config.yaml
encoder_arch: "convmixer"
model: "contrastive audio-text model"
dataset: "synthesised imitations of 52 everyday sounds, one a clip"
train_examples: 39062
n_mels: 64
hop_length: 320
input: "log_mel"
spec_augment: true
win_length: 512
tokenizer: "word"
vocab_size: 91
loss: "softmax"
embed_dim: 256
encoder_norm: "batchnorm"
encoder_activation: "gelu"
encoder_patch_size: 4
encoder_depths: [18]
encoder_kernel_size: 9
encoder_widths: [256]
text_encoder_causal: false
text_encoder_width: 192
text_encoder_layers: 8
text_encoder_norm: "rmsnorm"
text_encoder_norm_position: "pre"
text_encoder_activation: "relu"
text_encoder_mlp_ratio: 6
text_encoder_head_dim: 16
text_encoder_fused_qkv: false
text_encoder_bias: "all"
text_encoder_qk_norm: false
text_encoder_parallel_block: false
text_encoder_inner_norm: false
text_encoder_positions: "sincos"
init: "torch_default"
residual_init: "zero_last"
optimizer: "soap"
beta2: 0.99
lr: 0.0021
beta1: 0.95
shampoo_beta: 0.95
eps: 1e-08
precondition_frequency: 25
max_precond_dim: 1024
one_sided: true
adamw_lr_other_params: 0.0029
grad_clip: 3.0
steps: 5700
batch_size: 128
epochs: 18.7
lr_schedule: "cosine"
final_lr_fraction: 0.05
warmup_steps: 110
weight_decay: 0.0
adamw_weight_decay_other_params: 0.01
Rows from block 13 of the audio encoder of a small contrastive audio-text model, named by matrix and row number. Each number is 200 + 20 x the weight over its row's rms, rounded and kept within 0 to 999. All counts start at 0.
Before each channel's rows are labels from the 100 clips, of 14976, where the channel reaches its highest value: "top examples" is what is common among them. Only what is clearly more common there than usual is listed. The data: synthesised imitations of 52 everyday sounds, one a clip.
# pw: pointwise conv (encoder.blocks.13.pw.weight, 256x256x1x1), inputs 104-155

top examples: household
pw.117,184,187,204,192,170,172,186,212,195,212,172,243,185,180,161,162,201,209,167,174,208,186,197,179,228,208,195,223,174,199,205,209,181,222,186,186,202,186,217,193,233,202,198,197,212,195,171,224,197,226,186,256

top examples: whistle; signals
pw.175,204,191,171,219,216,202,208,228,199,202,179,198,234,217,211,225,193,208,204,187,219,225,235,217,185,215,200,206,204,200,224,223,171,216,180,202,200,191,171,229,189,247,189,177,186,195,197,176,220,212,207,202

top examples: reverberation; text has "reverberant"; clock ticking
pw.156,197,169,177,176,193,190,198,195,204,199,211,211,204,198,196,190,181,204,204,217,208,197,199,211,155,185,172,147,181,215,204,199,204,192,235,180,202,179,206,180,179,179,193,206,231,188,211,200,185,190,206,201

top examples: reverberation; text has "reverberant"; doorbell; household
pw.187,165,170,220,202,231,168,225,187,219,192,196,200,183,187,187,201,235,203,198,210,172,188,190,233,173,170,216,195,199,208,189,205,180,193,238,193,206,173,210,202,200,231,213,215,219,186,214,169,196,178,229,160

top examples: snoring; people
pw.108,181,226,193,179,218,224,202,223,187,166,196,185,189,225,204,210,216,237,208,189,200,192,185,220,218,204,205,187,212,207,204,242,158,184,182,219,220,195,186,202,191,215,198,199,242,153,188,182,219,207,193,166

top examples: thin (high-pass); fly buzzing
pw.169,163,212,198,173,194,194,202,211,201,159,211,213,184,212,190,185,258,211,210,213,225,195,196,242,177,198,195,214,206,156,203,211,188,208,189,215,167,224,186,203,227,204,185,196,200,195,220,199,208,211,185,215

top examples: water drop; nature
pw.207,205,197,206,219,166,171,211,184,223,207,204,222,216,184,219,215,162,186,154,206,212,210,177,210,221,191,230,229,210,187,184,211,188,166,210,213,186,196,204,224,195,180,177,186,211,156,168,175,189,203,233,203

top examples: drum roll; music
pw.242,166,187,187,193,235,181,174,213,182,203,172,207,177,196,210,189,162,204,222,214,217,173,185,221,206,196,182,167,197,220,152,227,170,212,177,222,189,209,188,193,236,181,186,204,207,187,223,211,203,222,184,245

top examples: snoring; people; creak
pw.183,200,232,208,177,204,229,245,244,182,180,181,191,195,196,214,207,217,187,229,219,181,221,206,193,200,200,238,190,196,186,272,198,188,183,186,198,202,191,179,184,196,250,205,203,196,239,212,193,207,233,192,206

top examples: pink noise
pw.154,177,212,205,180,215,214,200,191,179,199,189,180,237,205,187,214,192,227,172,185,202,223,207,204,235,189,180,180,190,194,164,171,178,197,219,230,158,199,188,187,202,199,205,202,200,210,193,173,198,179,188,181

top examples: quiet level
pw.95,197,179,176,200,205,177,216,193,228,217,198,218,184,198,216,180,201,195,196,195,181,192,192,175,184,204,170,190,208,208,155,186,235,188,173,204,212,226,203,197,169,201,223,226,169,206,185,215,208,193,191,208

top examples: mains hum; clipping; text has "clipped"
pw.191,230,208,199,185,234,234,188,169,198,161,207,186,196,273,173,208,222,169,184,162,204,205,229,201,210,220,193,230,182,222,196,196,233,182,201,178,210,169,209,221,174,200,210,169,187,156,185,214,191,195,232,216

top examples: mains hum; group: animals; meowing
pw.254,186,176,187,185,205,190,191,208,198,185,202,208,167,205,209,189,174,167,177,188,200,197,209,198,180,198,195,216,197,254,153,228,166,175,192,212,248,220,212,212,215,184,183,200,218,192,188,166,238,188,181,207

top examples: signals
pw.25,189,217,174,238,197,225,209,183,241,190,194,221,192,170,207,232,203,210,207,162,222,199,211,193,181,219,204,190,214,167,198,186,200,255,167,201,213,224,181,187,211,184,199,194,170,190,158,183,238,199,179,190

top examples: rumble
pw.153,221,189,234,208,197,185,199,153,186,199,194,194,243,188,209,183,219,196,231,147,157,199,234,165,191,186,180,202,236,237,213,177,188,230,187,222,206,186,191,205,203,180,239,173,170,195,200,186,189,203,181,193

top examples: quiet level; household; typing
pw.245,217,170,176,182,190,166,171,200,230,192,207,211,196,171,182,143,199,194,195,235,193,196,226,199,183,190,186,197,223,193,186,200,205,217,219,213,207,203,232,191,161,198,208,219,173,210,182,225,181,181,189,172

top examples: reverberation; text has "room"; text has "reverberant"; group: household
pw.18,215,200,176,192,209,199,217,236,178,172,186,172,232,158,184,175,195,224,230,205,210,215,219,210,206,203,196,165,181,222,196,233,194,207,196,198,223,172,169,182,203,240,185,202,222,210,205,193,192,190,215,194

top examples: nature; wind
pw.228,189,169,199,187,200,192,188,210,189,190,186,205,191,204,187,192,202,217,234,220,234,186,201,205,212,188,223,158,226,182,213,201,200,170,186,171,212,202,190,194,200,181,185,211,182,183,225,195,185,239,202,249

top examples: reverberation; text has "room"; text has "reverberant"; muffled (low-pass)
pw.218,214,214,171,173,234,204,173,195,186,171,214,187,201,184,194,226,194,202,213,167,200,191,160,210,230,197,196,176,198,196,201,218,192,193,191,206,221,193,231,183,195,209,186,236,176,210,190,197,196,187,194,206

top examples: drum roll; music
pw.73,216,198,214,196,199,183,195,194,196,224,196,192,210,212,227,241,200,207,181,223,165,216,221,200,215,215,204,195,184,228,208,232,156,177,220,201,204,176,190,250,202,188,218,200,243,216,182,188,195,212,204,191

top examples: machines and effects; laser zap
pw.144,253,183,208,181,188,193,228,182,197,196,228,207,252,185,202,127,207,195,195,238,230,228,199,197,193,196,226,186,189,236,187,192,186,191,199,216,224,229,196,205,191,188,230,200,190,179,179,193,171,192,238,208

top examples: animals; fly buzzing
pw.232,195,167,213,188,204,179,182,228,210,162,209,182,185,222,204,231,199,229,186,165,201,204,205,252,223,205,191,190,151,219,208,182,204,192,211,186,207,170,211,187,189,193,195,227,230,209,225,219,229,163,185,202

top examples: animals; bird chirping
pw.75,169,172,226,173,166,185,205,203,204,157,220,220,204,190,180,193,212,179,233,221,224,186,199,203,224,200,189,205,221,188,215,173,203,177,213,232,187,218,224,198,253,182,187,198,187,209,163,196,187,211,197,225

top examples: signals; whistle; people
pw.210,220,177,188,202,206,229,167,162,211,179,227,210,227,205,224,201,190,222,195,222,219,198,223,178,210,201,175,183,192,175,199,190,218,238,229,209,215,196,208,167,170,206,197,217,188,217,193,184,208,203,198,195

top examples: rumble; signals
pw.94,190,212,201,198,174,182,201,188,232,221,206,203,173,213,175,159,181,200,164,222,220,185,240,215,215,211,181,197,218,213,204,223,204,201,194,262,215,219,211,201,206,192,240,209,207,222,225,227,182,204,181,181

top examples: meowing; animals
pw.112,206,187,209,183,192,183,215,239,199,175,216,215,227,227,232,203,173,213,199,236,177,212,203,183,176,188,175,174,201,189,164,225,202,179,210,196,169,204,211,223,220,174,185,183,205,175,203,179,199,176,194,191

top examples: reverberation; text has "room"; text has "reverberant"; machines and effects
pw.206,191,177,215,194,182,161,218,192,211,203,167,193,217,187,185,219,196,220,217,193,192,196,238,212,228,197,240,180,170,237,220,203,185,192,208,176,201,186,195,189,179,231,196,232,226,196,158,208,198,207,205,186

top examples: drum roll; music
pw.92,169,185,234,191,176,192,186,184,228,231,194,239,193,232,239,210,190,194,165,203,184,163,198,192,215,202,194,192,187,220,195,192,223,201,183,184,202,193,180,204,183,178,193,185,235,177,186,242,205,158,182,185

top examples: white noise; electric buzz
pw.165,170,197,222,180,204,207,196,192,187,229,193,176,199,205,190,222,202,220,217,157,189,195,225,216,215,220,213,199,181,211,213,178,198,195,162,201,265,188,232,210,205,238,195,239,168,200,205,171,214,192,230,215

top examples: beeping; signals
pw.66,212,198,200,205,217,187,203,211,185,159,209,191,178,187,202,258,208,162,178,201,236,181,227,196,205,187,201,233,214,176,216,201,239,215,180,198,207,178,198,174,200,201,242,183,212,204,156,200,205,184,190,209

top examples: white noise; vacuum cleaner
pw.159,198,190,239,207,169,175,176,173,188,208,210,204,191,220,209,203,200,191,162,160,196,208,226,198,182,190,163,235,183,230,156,219,207,174,220,191,209,171,198,176,203,190,198,202,223,172,197,209,226,171,183,214

top examples: creak; household; whistle
pw.147,202,208,206,188,179,181,186,239,171,217,199,187,176,201,202,178,196,202,213,198,198,187,209,201,194,202,164,208,198,205,210,238,178,190,193,223,195,200,232,186,195,206,220,236,174,255,220,178,203,219,183,204

top examples: nature; thin (high-pass); waves
pw.68,169,197,206,189,228,194,174,237,207,208,173,218,183,202,190,206,236,197,195,141,204,215,251,210,163,207,218,173,185,183,203,165,186,209,201,175,206,222,180,207,192,206,173,212,190,200,179,192,188,216,197,218

top examples: reverberation; text has "room"; text has "reverberant"; thin (high-pass)
pw.241,231,174,170,198,234,212,170,192,182,190,210,197,216,174,208,195,197,196,205,228,217,198,198,209,213,190,171,201,201,209,191,174,192,198,186,173,223,185,246,189,206,197,218,264,190,203,189,213,202,208,181,218

top examples: beeping; signals
pw.14,181,180,187,183,185,219,210,183,211,200,190,204,180,197,213,264,200,182,182,197,216,227,261,224,177,237,205,233,172,180,235,183,195,189,157,185,194,199,167,172,195,210,206,184,205,175,207,198,197,177,157,209

top examples: drum roll; music
pw.16,209,179,189,205,224,197,187,222,165,209,222,188,212,206,175,235,235,198,169,229,211,176,184,196,171,184,186,203,199,204,203,176,170,176,196,221,177,201,196,220,217,169,221,195,225,200,191,200,189,189,206,225

top examples: laughter
pw.189,203,206,179,171,248,209,178,212,203,175,186,179,201,195,223,262,191,178,214,209,165,200,196,211,182,189,186,208,205,173,215,187,210,205,188,216,196,187,208,201,218,181,202,208,229,231,194,206,229,241,199,212

top examples: rumble
pw.152,233,192,226,205,170,178,232,212,210,200,211,180,210,215,200,203,177,169,204,198,177,224,192,182,206,217,199,188,195,239,204,183,192,166,186,215,214,188,177,186,191,208,202,216,220,154,221,191,182,205,185,196

top examples: people; snoring
pw.233,164,242,199,187,224,203,163,192,190,185,157,229,198,212,224,187,190,174,178,204,197,220,156,206,217,201,187,210,196,206,195,188,202,221,171,171,196,202,162,220,223,211,192,198,200,220,231,208,221,195,207,198

top examples: mains hum; household
pw.171,191,182,223,168,208,191,201,251,210,170,183,208,191,183,173,181,218,172,227,169,179,233,203,191,206,199,189,166,171,219,200,168,177,170,204,193,194,177,216,201,210,195,173,215,205,199,194,220,204,200,175,190

top examples: snoring; people
pw.103,202,207,174,216,182,195,208,210,200,205,189,239,173,180,181,191,196,187,207,188,210,202,209,197,205,209,199,198,189,198,195,201,164,254,193,221,212,184,167,216,185,184,199,183,198,208,169,184,222,202,204,227

top examples: muffled (low-pass)
pw.2,210,223,191,179,199,162,210,230,209,239,184,203,204,171,184,241,200,169,232,185,202,210,197,210,195,175,157,228,223,193,191,200,208,250,194,208,190,203,194,186,181,186,214,199,153,175,202,207,191,200,191,187

top examples: signals; beeping; stream
pw.100,223,212,204,202,170,204,177,237,153,163,219,163,191,193,235,223,175,178,191,194,194,225,199,201,185,188,192,172,172,207,184,191,172,199,192,240,196,202,190,201,186,196,217,169,201,182,185,221,197,223,193,220

top examples: phone ringing; coin spinning
pw.26,172,182,229,174,200,213,218,185,169,212,211,227,183,211,226,205,208,189,212,223,179,198,213,186,219,196,160,190,195,195,171,200,180,174,207,178,197,187,187,218,210,210,193,181,216,186,207,174,202,217,195,221

top examples: muffled (low-pass); machines and effects
pw.13,181,207,177,218,174,203,196,178,252,198,198,202,185,221,203,213,169,222,179,209,218,190,192,184,211,187,214,176,234,174,151,174,206,191,185,180,179,205,199,205,185,208,187,183,201,187,160,223,186,204,215,198

top examples: muffled (low-pass); animals; mooing
pw.211,197,202,188,207,203,180,190,159,219,279,182,210,189,221,170,192,193,190,185,234,204,176,221,203,215,218,213,201,206,208,199,220,207,221,188,204,198,207,198,183,193,214,186,190,258,216,233,231,169,205,205,185

top examples: meowing; laser zap
pw.129,219,181,215,177,192,189,164,166,204,206,219,201,200,222,174,195,184,172,194,214,193,170,185,182,184,180,170,215,176,227,166,191,193,178,205,185,199,187,224,199,218,174,197,199,211,179,191,209,178,209,169,214

top examples: whistle; signals; wind
pw.128,184,186,206,210,177,184,186,226,191,194,206,232,200,203,212,218,214,258,181,170,245,185,195,200,216,203,198,200,198,191,218,174,203,202,189,215,195,187,188,234,213,189,177,193,205,193,167,215,159,232,259,257

top examples: mains hum; nature
pw.130,234,165,191,190,195,190,184,181,209,205,212,177,222,212,192,203,195,172,212,184,182,228,186,187,231,226,194,213,207,211,177,190,218,179,195,161,184,188,222,228,202,208,222,227,198,203,198,184,165,183,197,189

top examples: pink noise; white noise
pw.33,212,202,201,219,214,198,165,222,186,175,187,214,210,161,165,213,205,174,183,156,188,202,216,174,231,175,178,229,212,170,212,192,194,207,188,184,173,158,173,199,199,188,225,196,191,215,183,190,191,175,178,183

top examples: thin (high-pass)
pw.139,223,208,170,193,238,203,194,190,164,189,167,218,177,229,211,168,201,205,218,227,230,193,224,219,120,225,198,198,202,202,186,182,217,189,177,203,195,211,225,222,193,181,177,187,166,212,221,185,230,179,219,208

top examples: creak; phone ringing
pw.83,181,195,197,178,169,185,219,197,199,188,182,220,206,182,234,200,180,181,210,188,183,193,172,183,210,213,234,193,186,190,179,227,170,213,156,199,195,217,173,221,207,183,194,187,172,209,173,180,211,191,210,195

top examples: quiet level
pw.80,182,204,184,200,197,184,222,191,206,210,197,210,185,171,241,204,199,218,182,208,189,190,212,203,201,224,188,199,209,198,156,202,199,237,191,185,204,195,216,181,213,216,188,211,211,200,213,197,218,183,197,199

top examples: drum roll; music
pw.38,184,208,204,193,220,194,218,171,196,194,203,177,187,239,240,193,140,189,201,186,191,220,215,204,213,217,204,191,198,232,199,236,150,205,174,189,212,200,188,222,175,202,196,176,231,185,209,214,190,190,221,175

top examples: nature; wind
pw.70,189,179,192,193,232,215,198,230,170,206,205,212,200,170,162,182,207,182,221,210,219,183,199,197,196,214,162,215,189,216,193,175,204,197,172,189,191,181,179,177,209,193,214,183,194,242,205,227,204,223,175,234

top examples: drum roll; music
pw.151,223,193,232,205,257,178,201,250,176,229,203,194,214,203,242,206,224,209,211,213,203,212,212,183,227,185,214,196,185,187,236,227,224,194,213,201,203,190,180,222,216,176,200,183,226,218,181,238,195,182,208,190

top examples: whistle; signals; wind
pw.121,189,200,194,207,213,206,155,209,193,177,190,224,214,154,178,194,201,201,203,185,210,229,186,196,190,230,202,201,204,176,202,197,164,219,205,240,193,190,198,183,217,175,211,201,217,203,196,186,160,229,246,248

top examples: mains hum
pw.146,181,205,193,200,166,191,232,181,239,198,197,204,166,167,208,235,163,191,213,232,190,200,189,218,209,238,254,170,202,202,212,184,182,164,190,225,173,204,221,180,183,232,189,213,190,199,185,210,226,215,216,185

top examples: phone ringing; meowing
pw.133,210,206,172,196,215,193,212,200,229,203,182,194,187,188,221,221,156,208,226,194,193,184,176,203,182,185,199,204,182,209,184,248,192,186,187,218,213,209,212,235,176,187,161,210,218,211,175,200,217,183,220,204

top examples: animals; mooing
pw.180,196,245,201,198,157,204,221,186,230,217,200,174,178,229,203,215,191,207,196,229,195,196,195,200,174,233,194,168,204,235,217,236,167,208,201,211,193,217,183,216,180,230,161,181,209,194,199,187,184,197,202,209

top examples: mains hum
pw.93,186,169,223,199,179,207,211,205,191,238,185,199,217,178,174,205,211,183,190,199,163,173,225,191,253,194,184,214,183,208,233,159,197,182,206,165,188,184,207,193,229,201,203,209,245,183,215,198,198,192,180,182

top examples: helicopter; machines and effects
pw.166,177,199,194,183,187,184,176,217,202,228,177,208,215,215,186,191,219,211,192,194,187,220,199,165,218,205,176,198,169,178,181,216,172,177,179,193,170,185,212,192,208,211,170,222,202,193,229,184,190,178,206,177

top examples: reverberation; text has "room"; text has "reverberant"
pw.247,190,186,196,175,211,154,203,265,182,209,181,197,198,191,226,235,187,232,214,183,186,191,190,227,196,189,186,191,202,207,179,245,197,171,201,214,246,200,225,227,179,204,216,241,188,192,214,186,218,211,173,176

top examples: phone ringing; signals
pw.37,185,192,196,190,205,176,214,206,221,162,209,193,186,222,220,219,191,224,172,216,185,182,181,197,187,215,195,185,198,176,178,226,204,173,201,211,192,227,183,246,190,216,186,201,203,200,185,193,217,182,210,180

top examples: animals; howling; muffled (low-pass)
pw.135,202,224,206,226,159,212,199,193,190,192,183,194,189,201,192,145,190,178,163,183,186,201,182,190,196,218,199,160,204,215,221,181,200,194,175,201,212,207,206,166,206,218,193,211,261,190,217,190,220,203,217,195

top examples: whistle; signals
pw.122,203,228,210,217,212,258,204,196,164,220,212,213,182,176,206,154,166,178,189,205,196,234,181,187,162,216,197,190,235,193,182,196,177,190,195,182,180,206,182,185,217,224,169,175,190,237,217,178,216,199,198,186

top examples: bird chirping; animals
pw.194,235,191,212,214,214,192,223,226,201,223,225,205,207,208,197,192,177,188,193,217,193,209,212,202,238,201,207,200,174,216,187,204,167,196,244,220,198,193,170,184,241,218,208,193,243,214,192,191,192,203,159,188

top examples: animals; mooing; white noise
pw.97,204,218,171,245,189,265,218,189,204,209,228,183,219,203,203,184,187,239,188,195,193,232,217,199,155,185,184,186,224,199,185,220,244,221,226,263,204,198,190,203,199,249,233,222,184,205,196,168,217,218,201,196

top examples: laughter; people
pw.163,178,199,221,200,178,201,185,194,226,179,203,180,184,209,236,219,208,217,198,211,198,206,180,186,185,222,184,219,222,166,211,181,143,183,217,198,168,206,205,157,234,198,167,174,234,185,169,215,193,207,200,190

top examples: helicopter
pw.61,178,189,202,192,198,181,204,204,230,155,207,192,190,206,242,217,195,207,176,202,191,207,199,215,187,188,180,184,194,206,185,179,215,186,186,210,199,193,231,191,193,191,189,179,177,215,184,207,232,193,203,216

top examples: helicopter; machines and effects
pw.5,224,191,227,189,218,173,194,209,197,222,193,187,271,230,174,222,196,180,216,180,184,185,213,216,208,162,200,190,207,205,191,204,216,190,204,207,204,163,187,213,180,181,186,219,180,207,167,194,189,217,190,195

top examples: drum roll; music
pw.9,181,172,240,166,171,168,218,198,174,237,189,209,185,202,215,185,181,176,174,168,182,166,227,197,195,185,169,196,210,200,209,195,213,182,199,213,229,181,222,194,205,200,173,216,241,192,165,204,186,173,189,190

top examples: laughter; people
pw.213,175,189,200,217,183,208,176,178,216,183,206,218,185,206,211,195,171,240,169,234,210,194,200,177,154,217,177,188,190,194,169,197,171,184,234,202,195,199,224,187,208,182,169,174,195,216,163,195,165,192,206,210

top examples: mains hum; white noise
pw.216,168,198,198,163,204,237,198,179,173,196,192,222,172,175,209,212,203,191,186,164,174,215,207,167,193,181,248,204,191,192,199,220,221,197,174,166,198,224,210,188,192,232,159,178,176,218,233,187,243,191,186,176

top examples: people; speech
pw.96,179,167,200,228,173,204,176,169,200,163,233,176,187,181,231,173,181,228,191,203,184,182,177,184,237,193,193,179,175,175,196,191,213,161,219,198,178,200,243,168,182,182,156,200,200,235,193,179,208,216,221,194

top examples: white noise; quiet level
pw.4,192,231,183,202,214,221,166,176,192,188,191,228,178,199,188,145,196,196,167,215,222,166,221,189,188,183,192,190,205,185,178,180,203,207,201,214,244,236,188,194,177,184,207,222,177,197,196,192,217,187,168,191

top examples: household; creak
pw.202,185,189,186,208,205,182,183,227,177,208,185,188,194,160,213,151,195,204,221,168,195,193,191,211,190,217,202,175,197,205,176,190,217,195,177,193,198,222,188,183,198,192,204,216,205,199,188,184,207,208,231,206

top examples: pink noise; white noise
pw.160,204,227,205,209,244,242,193,201,178,211,177,180,216,180,205,204,225,181,175,205,212,214,244,184,187,179,181,187,178,193,241,191,202,252,176,201,213,236,199,196,188,190,231,228,186,225,182,181,231,197,181,187

top examples: speech; laser zap
pw.78,229,190,183,224,186,192,174,187,194,208,196,229,212,176,184,227,184,177,206,222,192,187,215,175,215,188,179,188,173,213,175,235,239,227,202,219,197,196,226,210,218,157,196,190,186,213,191,196,184,173,189,181

top examples: bird chirping; animals
pw.199,186,202,175,177,184,190,182,199,193,184,200,193,187,216,212,208,185,173,175,228,189,193,197,209,171,180,177,213,203,215,253,179,205,198,194,173,220,214,185,217,218,193,204,191,203,179,214,191,209,201,193,178

top examples: water drop; nature
pw.172,216,189,225,231,233,216,184,201,187,196,204,236,201,152,189,187,178,187,190,212,182,189,215,211,217,213,165,212,211,212,181,211,163,187,206,192,174,201,193,164,201,170,180,190,217,201,189,200,199,193,180,210

top examples: muffled (low-pass); machines and effects
pw.12,200,201,217,210,187,188,185,178,230,213,196,189,216,213,226,186,217,185,200,181,171,217,182,196,184,218,193,191,201,182,222,176,186,224,185,217,200,211,156,240,188,182,179,177,225,152,201,196,202,204,173,200

top examples: machines and effects; explosion
pw.250,189,174,199,190,228,211,179,189,183,221,194,195,219,189,186,215,217,224,178,198,191,188,180,187,181,222,189,194,200,196,176,198,164,154,196,255,211,192,209,168,192,172,203,240,177,203,228,217,173,194,198,204

top examples: doorbell; church bell
pw.44,190,184,204,213,201,227,203,182,187,202,194,192,190,158,199,221,219,211,207,187,175,197,200,181,158,194,200,227,233,195,191,188,174,182,214,226,178,192,200,185,214,179,213,204,203,177,204,212,183,209,215,226

top examples: people; thunder; speech
pw.155,226,192,219,216,220,228,172,200,181,181,216,206,195,169,165,142,159,203,193,205,216,185,167,177,200,201,218,204,202,193,177,225,196,204,185,215,195,178,164,187,194,178,193,207,191,225,226,184,181,207,178,213

top examples: muffled (low-pass)
pw.57,198,195,159,200,180,189,177,178,147,186,241,226,185,209,220,214,223,179,194,206,199,198,166,186,153,221,179,199,184,190,216,181,164,236,207,179,194,233,208,180,237,200,201,177,174,186,200,181,208,184,210,197

top examples: household; creak
pw.127,211,175,198,186,241,178,195,222,179,198,204,213,184,173,197,174,225,186,245,227,198,223,220,207,225,192,191,191,197,264,235,188,201,202,226,235,180,191,204,193,213,157,208,187,229,232,212,238,200,204,184,208

top examples: pink noise; coin spinning
pw.167,211,187,174,178,191,201,210,210,216,190,189,189,228,206,210,229,180,192,235,208,194,198,173,178,204,185,175,186,168,206,186,188,215,172,223,191,173,225,217,138,180,176,185,231,207,166,188,203,195,189,206,196

top examples: signals; beeping
pw.204,219,197,195,190,206,218,196,225,200,174,213,186,189,174,205,223,208,216,195,252,216,211,197,204,220,208,197,239,183,190,211,204,223,200,198,224,171,202,172,225,219,168,202,184,222,250,206,216,183,209,229,203

top examples: doorbell
pw.28,229,186,215,228,239,231,175,169,193,208,216,174,207,166,198,180,185,252,195,232,196,215,200,206,177,192,203,220,169,180,194,207,191,216,209,251,227,208,192,171,210,175,225,180,220,197,182,202,180,186,182,182

top examples: pink noise; thin (high-pass)
pw.161,215,193,204,187,189,180,217,177,188,203,193,181,258,193,175,223,198,200,205,198,199,229,232,203,190,205,215,211,201,184,185,179,213,203,242,198,215,202,223,155,177,205,224,264,173,192,192,205,177,183,209,187